Rows from block 2, named by matrix and row number. Rows with one number belong to one attention dimension. Each number is 500 + 40 x the weight over its row's rms, rounded and kept within 0 to 999. All counts start at 0. Numbers have three digits each. After the name is the row's rms in percent of the matrix's.
# q: attention query, key and value (stacked) (model.blocks.2.attn.qkv.weight, 720x256, the q third), inputs 0-85
# k: attention query, key and value (stacked) (model.blocks.2.attn.qkv.weight, 720x256, the k third), inputs 0-85
q.17 094:490516488530479421473584484562488526469484516540507507443512500587603573475535500545500467481531551501546519528521577612381569555540483518544505491539514497553531513551566430483490450519527517503543511468476542490533570514534515499494541487574506548564526528
k.17 108:510492489496550487522603407470541439530511559475483475490509500550509443436537550498512479482495538515597576469410483499439500554524504571491502477477468483503530571512537523544572572465506443488468465492504471390468522457450509524571525513498418496540499502
q.18 083:581515510444424506590489460535502512527621466487522477543482453496450482524536512543552532468525464403480474505542491516509487495549551469435506507497560501443472503499428494496514511385561441488563602546538534514439482517504530502497465515456582494475465543
k.18 086:485501490481439438457487494524439465496457484526511490536464454478562478494545419512496547432512539457545507462486578505486569497513408520551561461513455534532512506556542507493529517547425548562412465558558502529444547450518450501573575594513565508473494476
q.19 095:567522498467480517500456583540493571494562486414457399509484512538508503516514474466571561509478508531484448536487474525484444417492514508481515560506586532477488469519409547404455466479488522476571572537494499517542541506538596524508511492433539473505479498
k.19 094:480511456491575594499525478550491466453435451438580520502511453534504519468536515577477433452545588476595456537479534549438499478531518536545497496552511515499400553553473467532511507421472504508518491496485549497451558477512479524487578507557433516494525542
q.20 083:487509513465522500528508481453485485487459545548463623534490497439499480517532519488510468481458465489542531553556503536490548515478494533538460499489473555489481494514476539565544548531501496470456482453561522511366540410518459536480490563480471471524525476
k.20 081:525465492493489413504528468529508499516502578581449455483524498451482483545523504420457483501457499500525547512509481456539527483453487479505456518501466456513544439483508533451527553584466530426523502487533515478508519500505541455492490523503471407448397494
q.21 106:543523507462483537529455558510482520512504415419488476493458493526460462509489510577588535565488576599524457545445450504494442399501552491543472522512533453495434482487472597473520506391565514540521522517460496542561542529540464539483530508422423509462430498
k.21 100:491495429492518661483471531573519503525414467482543505466523464525520515488486456489482454431540586516544427536497517542459423472504540523505470443536509554482447517452505494481482485469459515471468479519476467544500541517496490512484558496540438553508473534
q.22 099:510464521566608550520515482532501511479515530549472453433484505519495485487511531491431483495506496467522572454434435519501506508550525541538516531530519475489477524522462431468426472446422470459432514451468456474499505475509588421466527486491529427473528461
k.22 101:467524496539454501442505470528511490473474458507433445468507518510484517504522513521500463613490430490442493455563436524533527506484580484491546502529570497518441458521463496543485421490472482471575492425480495589531478523510506442450489488510554511504488478
q.23 102:458516515516527519574491464530470452474446474490548539520503459476443469521521582578481501531460473481544554471465472577508519477534514477563455472567445479475434533512582483540470504423535472508400480463536546518415512474513479496446562564489436475481524484
k.23 098:492461494528403525495511512510527504501523579539417396474491485462493528482463470426502535547477437570478521463475502515547481500463536484489495461508521497471500480431481555471469489515491528481481489470469387547549535509481541423508497515483551515476458463
q.24 104:439509469491489519429585471563554521487511459525494426484484506530552538486514510501481508526566475434476555476534475459521493476575558556455478452448558485559383546489488505488492451452535414527465511511558539502533503530496534477508442497507472501567507446
k.24 124:492498559538550488540439530502515585424510496475537487466476489546451570525509554515392444522505519509484466434445486579520463476524566553471527531470462523492517520522479418508490511427440480509423525468442472455565471526449520511442526431535526522457603476
q.25 093:573519484424512489507449503456452535511480480559539497548487494445505492499569490566514482432461519452534470519469549521483529499517464486544490480500435457476513499500500559512537534604517494527513551501590530513451509474571513553527581502513511493416466593
k.25 106:506481460535509450533545475535537527482481457423521484509518526533491556512539480499462470483532502474531472516494468547447510521544488611452548482471528512512501545560488500494540472473563446506496489451429483515572529513381469568490553428541511495577608478
q.26 117:539536519510498465495468577573474564517537438508480428513527551579512578511518474525507540493500481466471488565534495563445522450489454522504495575567544504525516466517488506408467427450538524505558531531482546559563540454500578539482493454467594499512514513
k.26 124:457466458498496484485508508545471440533479475485506447523531445503502467471518485516543503475560571508607541509472497493440517476487484541564479470513515492511425574553512563506517544507501466526469488518506491494498596465525438512580580519530448538519475480
q.27 107:567510540578511452530469488538461535445582559518529452517505494586504512491509536571502515533475527502547546457461528540440559523483451544537523514543488419488497489545496490400426464455478527552516458426470527540603547457533505495488540528496495467436526531
k.27 111:466439446507538489535578436497566484473455520487536470518538502571501529450509562572518487406525556510557478496421563557458510506510526573491501480453479523483455591540506485539541506476480405513483489501492470473504524483480491579546508489544504548575531531
q.28 103:496534523492476519510424556519477510511492551466510437524497454407474441493437471491479571518443489563502501506470511489516443439424511500514509481549483441458451426508451535450441517544445574531508458543554511536509536484571500447554534526465458520399455478
k.28 109:509438504531492494498498502574519474478430464446585527511507497519494568483537506490450409518480527470526442508502488602443477509525540561478516486553536506451459524503489464462453480447558507492495453465448496511505533520457461518483567405524464588554552548
q.29 104:552480537524501505477453520511475528451605530555536390498430507523500485479493519504430603515439506478504532460470510496503521491464472505506553535516477455483445492495454488430446506521411521495513453531537520508634477486561555455558495510442543472375519524
k.29 104:457440467520515434505519466517550500439384488496510510531556481537480586527546531575501417496545522452493402504466548594454511531513534561519528504517548525487475500549466445541500467458481474538508503442469473512480505494465428538498472460553538579583531539
q.30 091:464523510587526464502528474546505498525474542517452497458498542529514492472485549522529453508474502554545541520479512582407525548492531540560487495577507523514548444534539453503498460500496547535524444438451518505500597474508536477498576542529509529532474462
k.30 100:513493476509535515509563435522557413513523557476450466438496502538527422448545529447480455520481540557584556451417424530393471544494548543491504454506488483469557524485519509537570577491510474469485455472482457428454525474445512480499535467482393489539470516
q.31 090:570471505498574524438515512451507591467497556530443473414484550526576524436497472472478531515504477541505497470531490536469491483530537526503491550491505560500432488484441462499505483528428525473504520444467388487518509520479578479502499482487543509500503528
k.31 082:492523471511504540480547491517506514486508443519537532495572476567472493532540505551512434536518523435460454539510487505441489482505533482546533520491524512520507504549489422543547406508508455444586525440462584519503478554544496584429497457547512461515482513
q.32 092:492481488511516547510488470551488511483507451448544453465501450578490475539466497541487446520567534507506473407420520545519489505502484544527517491529488464511455513574449443444460475438469473416431514480487482476549532472538569475519540482547493490489509510
k.32 089:450547483534488536394482483542469533469449453412445458535574502499427527508539516495549508538489484480516489496495456503491521503510499488500574435535532504503437559520494509510468469459510490498511458445431443521507504527485515494475525498540531491508578488
q.33 100:440490460505456467523480534443503484551462530496470526536498506462512471512401447495550495489499500573499481552515535464487498436389486510522447497442470497512520479564535576466548543626521517485467451483545458497502550418521434514528504565520485503482484458
k.33 090:507453456511564491484460524508503470527497507468523533523499546513465456497493535407422467469444563525532549537489425498460527503459443485483487510551466467481599548502535496451503583504590504428532463455472473431454489484474496454453507413510403460522519516
q.34 089:534573509443447464515448578603447510468607548425488416545500465527477507533552488516490524507456443438492484497532545584471484433489452490484529507552567557477510463527481543442456509516525520446548568570547573516501560446513589509535521494466548497526502503
k.34 092:474476497444542485551541480531484439479467526451523468553510439477490544461570521537507471455530514495658506512467546548497503491534478534544485501531520525488432535538474558538540571484428512524489463505503483467442588450496464515533584515493448490504518524
q.35 103:507508471425481516501522497481460486463561440457480498493456480565579529520538400518559419474594580452532457500553556476499506523492475563540476495427515502551522529532439574483564544492497471456540540551535501491564563465528497545550459498551471473478495527
k.35 105:476532424454550491494462492538444558512425465527479494529604477491410535565555509494508481417528559446575490516506521456455518478507427484511466466446470537517490552552547509548518536540437479460485530532503524488483496509505500571503505538564523449502504496
q.36 124:539489529504472582462463521486478503506541527472453519461486533454462480476506505470445478531488469468444481523560477428590467449482462437498423510511509443495531426439520512440432530473503547482528498468400509500446437472448516451448471477435528446497452491
k.36 131:522502483480479545495451534481499449545582482532461483563465523475483448537513494488430537505431452414430506491508473461584464473430442446466556513522428546460544453480516531465500488496511527456528517505542572546535452466487503485490467495432539440410482474
q.37 116:497516523493522536430545497496490527428413512456485567482499485490483543467473492464411401522502471528412443512518495469578467479512471490450499483495477460530497427442490460469429504540492551506459494464467454510485428535473484486474430458512470515544512547
k.37 114:514496549482461550470444522442517564492533523523457494499459498440502459548448458495505529522499427485390488536570458470599483463445525443513492485479537483498491433460470532466470491543523513530528509465506526494530475481527517472469409465384507448464425479
q.38 105:499563509481509475378567531506513511494454494459508521488537552519485578435521457486487501559494463554463461552538526452496476467481451548440503482523489545512494439435519525456483489547489563547504496507530446551551481496478488490525414488497459553527470522
k.38 123:504517529480485537509453530476495586465495535473527555500463500418470485566488466474532438529546465553463411525513467462540457467526553484535461505442571485507500421442435489551491507539523471539506493509474461478487520521575521525419459459482450460474436503
q.39 108:466583464493463481477494533539492471493485506430507464550578468589467509490469513535534523558507539519563548492467568503490469469439457547468535455538491461485464530552546545415453512463478516516501477495529488551595550446524458513532502563509425524464495502
k.39 103:465499449485543513552494470519547501450477591404539518479530472476457505522558521497483451450523514488544460486452507531517432503516473532512521389535527536441458502490493512600492528491555431507489498487451503466472546487488500537452530445540395517508542505
q.40 083:498536495607512488515499425451502523494438454494540555486500473607500464516485590532568477521501523505475538423484519561497558606512527534528508479497433468507509550556540440551494428466479435532481499473533557494453464503549436536501525602526528497490523507
k.40 083:487462493563477416494527475448545481502558506542455494491537516499541489490543523504530519502470513511488579428418475471419480533493463491527484469528433437467573554491543460497539471524593489551454540515527521467519495493502526486527444532514525465502431515
q.41 114:458502481519534506411603463468505506472404511532463564414530548533559572466500462470493418525560534569521488515516507508476519555513496540530464489497458523576536477460546463540541505551460520518471451421448423489517511519481475503482482482573451514542493510
k.41 113:548549521494498560469494495477529582511530492523477518459501554497471432560486526435549478573501476520461480498541389424531451517498554487467481493410517497518552478446481493544553485519541437439536503490492507448522464555529551555442415494477450424504453463
q.42 074:458553430543443440479538481529470502481505522510464456482508499590604530474524479542585437506544536497540513506517562598426548564506482576544481457478511518556544515574555510480525477532523502507563514513506521507540598456529477536543524574555502535520510469
k.42 089:495499457477578508532552439502521443518489542473468491478540478541475457452578554494502442450505571523612558456416475501465498533514477534479501442495448493472547570513538504560564596486503449474458482515491491375430532463458512518518526498537400483523496513
q.43 095:540527545489499465477471558519488510493505581514468483529508509450503484478542524416439562500389424490485551522541514544484479460487474471480562517549479529446525470473517488507454510609449582489542524564571574484468491459509530483564507491428535536516528525
k.43 100:509459543497517428552552493465534417483531557521493521511488491481562540488546487519479441507493468461508484518537509542499483523493537536521509550520547496468495442507442502498582529485495525520576500460493563484486558500493429510510494456465474511550484527
q.44 092:512493420534529487549498494416531457517555588496459516562576557394448530466497418492565588486440411517495452578532479491487487473493493438510435493479535556469481413498561520493515499624493545575560531470558470539395486535553488514507507558504549435532466489
k.44 090:543488511498478516574514520504499500452535514479551494441454488529542516429525507527417510538462545480484548465491500510469490479494515532461447480495438454486518537523494466481515515468565457436453506476555514421533523505488508448474519482534450467435537486
q.45 097:600572519449500495565451533570461499448569535394551497562510456464422429502556509519518553528429450494517486536491553551486460416521474480484543497587540496436458444512476505470432503456553547479532572563558575511439511508554560485528526505432482501495462514
k.45 095:504475510473461513571522474552520434470495538483534436515510447441527601452556470530506503447510460451604479513499564530456487484532517535513492449498531529465398499496465556494536529474446526502429464519515520515494600502477468491517601503447502518518525525
q.46 099:486446497530569550524525467529538503474487565487535468453575485487459518500487556512451526508500460483523537454434423553515496489567523456514491492562535432487395522493497425491427477463482498477428503373485424500443496557466526442432532467501480479513510512
k.46 100:510564554522458580490522520500507509465512510445519472482428504533506512486425521520486558566469427497402477486517522504533508529489537493454553481539535515509436488503459518518461404465507489468523500479463485569572467510517561466472507497513581534483585448
q.47 084:502532456501443485480485500516475506488578442423506420509480463588532521516502446501528481492537515468466449445499559523518493515492473505474547481483518475538535527532477485408496477508486474488575542601533509478585521509550532524562477491543549508458497533
k.47 086:474503470480549495489490487496465517478420460439529506558549496510445543494550536544538500445518560471581473477443546519401529492530452515514532473491480525496458616558517476555496533452489465533460515512495494437467522471494466541551516518554507522523585521
q.48 103:487455503587556485426493486518568459451542488444579458446434530546488485496514551503545507487484485466509486498406465584465517539574530521496562525471533463509441460524523473479468438494572470511519503483488572504524512538514564515469530472495455497533546453
k.48 097:477507492479482488596539506471480535456509533513427446498465565497573538545531482471545510498557477560464541515524506543485492534544488537483503528443557519546514491521454581541532477537511458560546540515511410517570498483475552498487453586481535435460494516
q.49 104:562579503453554515498512479523439538532504535455536530594484466490480423511529511485471563524510515491547463497498560484508421532546412518523549554554534533531480486513499520505447593482456467485478568504499444491508445467530507456545517545432464405441432473
k.49 099:567568552439519490440553545539475630490485518519570481538480465587467493493522521506533583504559500482501516524514522537490539458545461507499569583499495480522470571517511555515471492499530447433438537493528432513455484522495493540469507504468520516549531512
q.50 109:521457439483534525575455464467455489504518529526544497508536455417519407541491471411480561400482524506524514418440482471530501513500474481481528455527509479467478510527484485500496540492487503543470528443511520546420525516412462508466564553473519513482561448
k.50 091:504450541496486579540514459494479439502459498487490452469462517491481449434427540559425505535462514502470527489512514505578572546487489500494525504495517507525459462520492525544482520469434477543510486492439494411499490510452477416500514497489514496485546487
q.51 093:488498502521525470507491494480512426497394510404484495372584455516515488538548506499528445582494457530501446437503526616494419525474522490536475423524481446491540448517543462477447546542467495593475575512538511455468490490510475503494557508500494516494437519
k.51 089:466520457509505469541466526499543494441502460486476437475465552457501579449537511561520460503494498498527550491507502438534536427494519495502396491398502438488453493600532543522463479515566507534506486502506476503488593437498449465488516516473492510470578524
q.52 088:494475544505518516526497452387541469525528571544507532502452557456531521493482495465551525465459443463450475460528493441555475502512507474477548454445459478458479548481538504511554473526489445514538465496513520512517474506517434535478400598469511490490453448
k.52 085:490507488538530426469530474412513454498572555542549520495558605503437538512472546528544526512433470461472525552533469448405530498494498477525523502514425462491510527479612520489501399521515503567566458528466536570541513520523474570491433578535556473475497492
q.53 102:524491636504472500483456484532460527424515570497457481516493466509434498526463558565471525565507446472523594438527536531526519521473505541533552480566481487465415510568493515479461515452448462519450378446470543489512490446487442480531492542475529467467525446
k.53 105:498475593534443451508481475537530504451526592433518485497502487555477557507455564514499506581488404471417492445506536512572483525467505531478515484558545537490460427590458464494512421484472512502502491446447535526468501484429549472513492534455540500510483388
q.54 096:433475567539434517477595404481582482508441546529515549515504519485451559538433553439546509496501466468481502465509531437512492530553555550446516431473476483562473508467505499534502481492498424506469449472505496497478497556513467551517448506532533520526477496
k.54 098:466486507535523510567572433458531465539569568536518517527565565442492466463445552469488555542481429453471518497530548435516504560545571493474503466500513451539457544439463447545495475509468461539504464445463498500537419570508488469505472541487558499441532502
q.55 140:441479488483461469609514485498519457465511636515451457559551442536458559537545534486459499440503447447524602488408539554487517535500484516455556449519514494479475523561474519520496505577467485455460427492467440518485533450458483528561498503517542554524538458
k.55 133:474463518478466371545524469510494484508507658504454485585524445517512583474494494489448473478506484460579546487444560569465504514471472521479494491511511499483479566581483499506511573546456505487490441496484444491481547423451495501541470516531523518481518483
q.56 137:520488452465495525469522547453446503532478375512578496483501517558597465481501473550524484430537657514463435531536511542486526482509491496479453564445472514544516527475525512464571506465531481487496630599568455484551519516485491528488501490531480505497465557
k.56 135:513524452458527567471498523499479513508492367550526462475467501570565451523493455516540505467557604541466474491520477546440492487517493514505504543408462537524512582508536550496518499464497447532514579587539504541565487508507501557512484517518487523504492550
q.57 113:535461492482455510455532507577435529514536445500560430508522460474528494486505448466479537549554548489546453529499547507480495478529468543550458552531559581543465510439509543485525497435452511534472525476480541511477573512514484518487617526508496429507517530
k.57 115:532503484496505603464508504527470508538510447503491436451497473565507478442494463438470547507503493475547413506506499541450480516514511510531529523475521556520468511449475497474533455438391462496548507497455541501517524533533534567481607524477475441497476505
q.58 085:530487551483514578514400525458459511483505529494470519519439505477495417539496523528490493527467488482451501417529491466601488477443481478514535511460456452442454550536451498467467532474459461473493440482477515469567421460527466489466447542459506417413507445
k.58 108:510527497526447455501460519499524529433480516473526508502472570500476545578480551518528497529451445491387470508547465474636515481453469509456529527495485530471502444535501521486473367506514540524550490534463539585543509479496547567475439553508571469514498415
q.59 145:544483552526512484499503471358511501503499504569521586514467558539482495523468511529536515420473537499425508496524470494503571524515527484473558517453440443512526521532516497500558483541554464469524547552534453495548437510480512507535392525480525564495449519
k.59 134:507492568497534443512534476426493506491532491535509541528501547464485438532470537503549533497515513554401549485493503469410535516518523502490518518490449474511547527513515516545504531510538494531495553539537475479529411512485463440564426492482501571469485527
q.60 090:517531481511473533486463499476499540507543515562505567522488516468468446610496572407504521484431503491493421476538494502532379458506480442460597494487421512516481495431459495476497499532509556530454537515514526526501458532564570569451443507532484434483443546
k.60 092:445578523515518466487531501479526433551544459511506516464522482549484548438528442591544422463503536473517527521474487451477547482489552474498428437490456475447542513575568502555524520495568489487485502484525450470493490488471421508515508479496517589543509564
q.61 090:496530545506482461407494553533489461499579489505504564464477512476507582449490448421490511507530466522559443526538459507454507488507468529548440560523504561504473472502498536483549543499490551481498502450435453521420558511472536486499544476471452514522499502
k.61 100:506464486464574516409515475514474539431414487483538486507444484558534455581532595520482441424513555506478480461440477532524513563573461565457543548458526553556515506523485449486481478463439445537482527503537520522508482462483592563491496510491508469471527466
q.62 102:517483524481530465506422532480480476545545530543535538548453458449490388565518490526495557470390531494534544465495512507505591547455452451531570482527403449448485508587497526485501558492555538542489509485560544515469488441498498500528561567471499472425519512
k.62 095:520468570574395502463457495552508522460531505520454442460475487594495448570499503469505486509445489475442469459444452558540560461495512512490548520473474477474569488475500461474477407376529438529497481559453533471519510505504517537495557512433525505571477526
q.63 098:503515526548467519519462474486512548492539585492483534456521516471482482488467464453497557486551492586480548496578549444496450516545508501543425497517543539487549442446504484548532493517496484522531480480436475523477529536493548453456510606505502449440502518
k.63 094:475473464541552540463516497511505450550605544503460512543527575394471435494456457497482491471521415493491510545539454513570502470535488440535592521535577508499532384459522487499485517522521543512570508454412543479542459553484474414522501455441468516570482484
q.64 105:441532539505479466588544517529527499457456629460467543512581447515459595543516530485481493534520435484508606506485531552473467523511520500510542460571567547502456503574448493560497481547422522431491441443424473479458507497497486479534515523500501529467558469
k.64 110:476476531477477397515540492549509502492487634500446535553518462456550585478536455503430456527529444466589508511478538568483478496485458515528525483498559523482482536528466464530526574583429484452498437421476488444455525443497488465528480485478493482498521476
q.65 113:484610476491486474566513498457521410488535529508495531551492528521471542550500566562465474404486470499467538498463590536482570556471483530380580481541462480478514498547480541553586510515498505455506503573503460533482485463418467501617446498537506604544507459
k.65 112:494521477454474441510508483468515432510538622519515564552528509476506507526508548493467517431543536527562523474508570463488502509505459500445529508589490467488514554579493478527538611483496486504469564490481457460429507463414467464540438495543459526526474481
q.66 108:447489563500474476547587448490548488444504599497515503551539474533446629531510552470511523465486415445502561478459531525476482533546509543449605473540498495507465510515465486536508475544477467456495440479461461515514495501495480514584455473502550582545514491
k.66 104:476467564481515356536545452462493485506554618562505536563533477485519562451512495468459530489496484441549546493472597544391492534507495513505521476522488479483462597528482461494518570533455462469498445449492470470498473486515471479534472520504555514448536515
q.67 110:423388468522449503525495469578515494466448594495458471528549443489478492525476517477463465491488459436548550452426490536517459502495519517494501442482504492505454467519445464458420516541505452501447434461522496506454559529522510573468536433508524515516525516
k.67 110:463413534556433552596511485590535532479477502476486454513465472486501504490454498500463482557489489433504461499508518534580518486502521531479467480454547484510426507523436487495457455478481504539485450474440472530485521493512531487488504484513582507465557520
q.68 135:512499516542531508507514482394521492550444447552519546498494559539514476493441540520555512408501593495436504495548497481513543498494532486460512469434443413528519537501513529481509492498547470490531562594570466487542477501503470523520401516518501562482441521
k.68 129:506497527516513512539521482471517511517512451503536496507543538504512422525455543512564519462512571568381548486530513505465519497495529510472479487493452438519538527519508540448464478521541513551503569559538494541554447491472485442530420517486511585476475541
q.69 133:508515464514533520475502516536507538512480404481572504437453494523550416456463484542524513521506582554475457515531469514483479498516516466512445551523516522501518456496517449506497474479592500482503602501570490520473473549509560445437541508512466529479489528
k.69 130:503463515496516648467503551501512526477480376487554510403466484539557408482508445525548522496517590569470496477542490550471452483539515484496488539486510513502515504507512494470498516461574476501476578483536505485486437565491492435467506476481463562513504517
q.70 113:484410525495477505429510448486459516442563602525536559536437504500483519550543452462496498503529441430518466434509483506533477531583509548538549555472524552537424482511476466481517530516502431491453433445464495507533480555520535586494504536459543425461525476
k.70 116:492475516509452442517508456464498526456519503543502480522419536471477534535504485471503532560511415418436436525526484457594525516514522513504553550349520552511423537490474464566533421496470447577523453479441507539539451573536502600526498540514628452490544490
q.71 140:460508544496459472541485497546529449440555610479440433531529449533438578513533514497463501520494390473526576486440552571485498517485512524498538449586522537452473491565485493512498506533459504496472397467444515517463542451461491478546539487490509552549523458
k.71 134:456458549509467396481503491519520464490528665476463494529511442494486614460502511470447470501496461460610514484450542528516468517476479530492495463578532520460461509561474450501530568513457505468495437459466500461419588451465517494518517492516497489515496444
q.72 096:537481519460525531497462555598472584452475451539536489546484446492541449509533568526491551458508559491527555484475572517505441491480442515566442543539502541496428538495406542490435490495472512418474558522538552541517513475559509477493463536420511438456525476
k.72 108:413423550536496520387574435489519476526514496513580475452523483549478550523495530483559450517499505521493496456516393515498532557553567515545456494484542526506476493473591439475493478506503384490427422480555536507563476556492509509443541488513496528484463460
q.73 101:537595541467497494460493503507519494465441535524468494431531540532550536428479487468474507443490554518552518492550467475487499475506512498499490478500490437506513538502535521536456560497464517514450452490521430456477527528444468516484515473466477523489602492
k.73 096:500493445490496559562518478495505479459472531463469512504527434466491499493454561472523528546449479458518508425603464489555406457485549456486504422463477464492418506460502496501405518628531490450430512475557484532552490523506486500472471517497435488425503492
q.74 104:485490488512498514565445514502547538484458485535531474532519492472476475616497540508571451489438464466441481469463409483514448483488544472463501490424471481438541532476463477552463409489543414480483511517502562575554507526541493598420466531479496470491470472
k.74 103:512535481474616440497536514521510511477439441486525576460524473474497510512580486541527424470517511489577474571521484516429510489519531449596479462513462448501474511526535502527480541576511524519501471521546544450468539485584476524516526429570464513523503601
q.75 098:553503532504520485608567477460513517487446521539549548490489538467576515518513496480547560437548518523498547498505493530480504563539489514502500592477538549487446530523431550549504509458474503481548515454480453520542427495401508426581451497434485537516538457
k.75 109:558518487402461460526503479472463553517564503572489520510482468494585516495512424490499552493576452516462503440507528506525470461540481474553501499412523498532508615511500493535556550599432487457464563544579490450508457538489470512550490554430546488494521521
q.76 098:469520426532554465493519486517570457519416491487454534462575489482525539489519509471529455491489465522515441504473500478490461460501499463508487445450505470490516466489507437459429465559513564511538537512526534505458517548554552484493509420511459568571447564
k.76 104:504482463517559482564466519515524518495451451546460539483529504410503512496532476471487470423504520513589495536486513458478493452499484470495483464438443426482503556500529498457443552546521554506512450531513488473461540514583475520480494458553483483491567613
q.77 091:593436570514516503522465504423429532545497466534548521499482526446509449499469521534510564452496551512489473460553469499525540479486499504514554512439487476502416579528511546485546518458407487568509488487458567477536489477455417521535489556466510461486479475
k.77 087:557549545503521445473494463514471539514567508480492468439505525596516505487465534488513559543521458511401458502497488509463540531501496530518516494464510531540491506530511531474511395459399507546570542545491580522474527483444525532513505575430518431474468466
q.78 105:526530544482493485433474453447471491454516501526477599525460493536401523561539460529465476516467420481482480478503452493497572544534504491534590492531515517503496472560521430499546488566574505493471481459530484496481420542502538491528518493479563545516458562
k.78 113:506492592531528470489495470494504494452469506532508561527417497425453468564502543482500499522512480517462502460435493417495552557519518491477551520534507498481490474471454428591497537444518488520482466459500490469459400571486471426541480454533529557518519471
q.79 093:425458503564486520437562473541605443502468485445537468449487510568516540445433508473561496499505494508477453507501515517496431487519520535463472466504479499527518438456525456461455433494552456523518514554504519557473509557532534525462489479508486588571451474
k.79 098:466416506542550605473531481454542456501568469506548499432541528495482448385470485465523551480485565479529483507540518492486450493551532481502454472499474471519458560499545440436490497505562434527490511467476483504464465593568491473456501486530510545452548576
q.80 157:526529534471524479509515465398479506445539548547517578522478541530516544546539517560527501435525492484457534486550535483503550553541486514498541520497493492483476530545494530536565508520507481441508516561476470493565439468460501491585400572488513497481484475
k.80 146:504536483467499328479517466416487496461513568563530550573511526467503571565521509524515499453549469489431544497506538483477525503517472527493538531457475521493514544539535486544534507540496476512494522523525497532548458485457455548565432542523543516531486481
q.81 118:452443564535504515477504504606544488457491511442468373509540442550490523461432539502493525551488497470519536494456526538498451479449507529524503437585494491475436469506508475411412472492503472526487424499485541542426587498538475496457552460481468553516517512
k.81 120:471402580590512561484518502577548497468511536452518475429517447567502518416445508448493490506481553483540490492480545615546439499470488526493469453610499497484430480548495452377466498498484498486498461454460524515399549455533555439464530476533490513469509519
q.82 145:573517521496545497473504507434471520467465429524554535478501539568566490480479545603533485402534611519451488495556516522498549512511499528484504532467469455516467550531508526474521491475523474475515579598541467485563476485461485493545426536492469542505466523
k.82 134:530507510474536451475508496472484555454486437537530521486511507548546485522480515497555524437578562548428505464529506545452483468502479533491524525439450505516508564570524533449496506487493477512494587585545506542516482495471476533545432531496491540512476552
q.83 146:537444504525506522411482530462484504540529357501548446436444518536556440427504433525572534511504607524479407523551451519505503454520524472566432537456498519507500487457559469453543485451553498556528573545535538491516500560541534507422510508480478507490422531
k.83 142:514464528550534628426473530477502495496501330508522454381441502547512439458488453487586515513503573552451458497515443529488477499523550485531475508452480543503497484468551508469490443441534452552538530581532561503505478562554519513460527502486475524482460517
q.84 099:517508473531544503480545490434549445554530541504515500529552547465432497490476478445585569511491483462512486572537481478487478433506457517537472428504461537495473509464635539460513489603540516493495493456473546535487542482490511502435506547547450483487414510
k.84 094:471558555434523467547478545529488559401478483481516505499463503535485603505509563540466444494491491511526537506463492581442491535531544479431521539499540521523444553544510479533502509471516469518511517584559533494585511545520523577526526433509524514526579521
q.85 094:461404473490465481438513458496553439523458509564544457543497468518517512485417517562536536525496526455526481524472566553493518516534514513528420527485506448480410506478574504471507488502553484558418459464524449549502525499466482483494512530522521568500458527
k.85 097:511573560517514521534476519595451488492519463412537474520470525487452446466537513568479511588523488500475490526538511498476539505529490515449521534523585510509482533546387537554517482440494473534555535494414483463515464512477509457536517486465534538472568448
q.86 094:452474540514571508494509532493538480470505461496537523510389506517493567519460539501466437418419504524472409480451443578501485501479487505408561486485362524464500490477532449527508450500480476544483501594566532513517426472514540542529469430531484544520518576
k.86 094:499561487510550487492531494450511469582551489530478610515489511463484487515523495445554502514511527444548420535533499437455490500525515485580495481479447479516494542476564492534551514517500449524487509500553556452429492506557505590487472507551478428498451537
q.87 092:535493532454458474536494507492509482421447624497404531523547483531468558515510497496426433490489499476494527490394521538506471528497524470510460413543431494469521502489514472535457505582440495501422446546527461477410535438505563568467492508487456493466489507
k.87 093:451520434498519434510501489510519500469485588466427442587520484458462624539483521484457436494500415463521498511407449483545542478446508516575490467495472497477486455461541520573480510522509514488458449514528457520529579372500499521565515481516473513504488479
q.88 100:504520445463471505514513480464457492467523519514556531558522526468506492594613499492468519460499499426502498498543511416512539523551463553520553511458536534523455585520455566467557544502475470415494534507485483513538508504512466555532501529497557399459490462
k.88 097:501556450491472415533499454490462490476488493554535494608467504515494599539548492537426471513485459410465532509468491443490565500531465516500551522414528496494484615497477470551518409536419439509541451501491499538568471517513446606528529542491605502491557476
q.89 110:559419524558499526455484507500521496532569415474559477461496537495498480464403477530562544494544539574469385525586513472502511443484495514512445517492520529506530431491531506408509452464536519493523549516459528568496509545508534444474488565477483511507436510
k.89 108:517437514541603553449490509458505476489572470479505500466516552497460454402470476448554536446574519558464457553542513490451452520536525461505484524491515582515518462505541480450503484501483474515568571510478527485453437578503535468473531458500485497528529513
q.90 108:514556460519470489531485516484538474517482452476526512447577556503500468488486553531534472417585512587460488530573549503505501491486520498437415465503524474509558434497477508516508508496540516468544562572475474517465491492428513465543428504515488584618420467
k.90 109:481478451454494503542472521507518490510529529476509460519578540458498483494488524532561523429604540586515545490567530486434477477517499473468383513517559507508521449579489536467489570516518539503513623535520466521454523476426501442515460495493444529536443449
q.91 095:514624450494562477471489521505500468475505572461466577521517554498464534518489541551433422465504437542520501526455559469477483545481461531439552553524446487470580438528519535520537530493451514485527503536472482512500482453450483484566503513530448476516514483
k.91 102:523582435434543462479487512461475499499533583491494558577505542442426520556503555532462543458516468481590500539536455337468531469494462499491557519521489479510511464536510530545537547485503535457473517461464468478478545472466474544504492487546418442524522473
q.92 114:475511414426477515522519495454441516484474516553518550476493485474578473554629475520489451445523533456504495466523515485510509543559504489518456494410525528528484562479505536595544552541487469462449552568543460454538482483484518560514490532532514402464502498
k.92 119:478553390427449440557495490474486505477435443569526449561468507500577556596561475587488457480507495448447516480519488509550554470518493524505514531379520495502513555482507539559508443507511469554489517571553501565634498489501466572520474548501559518517504506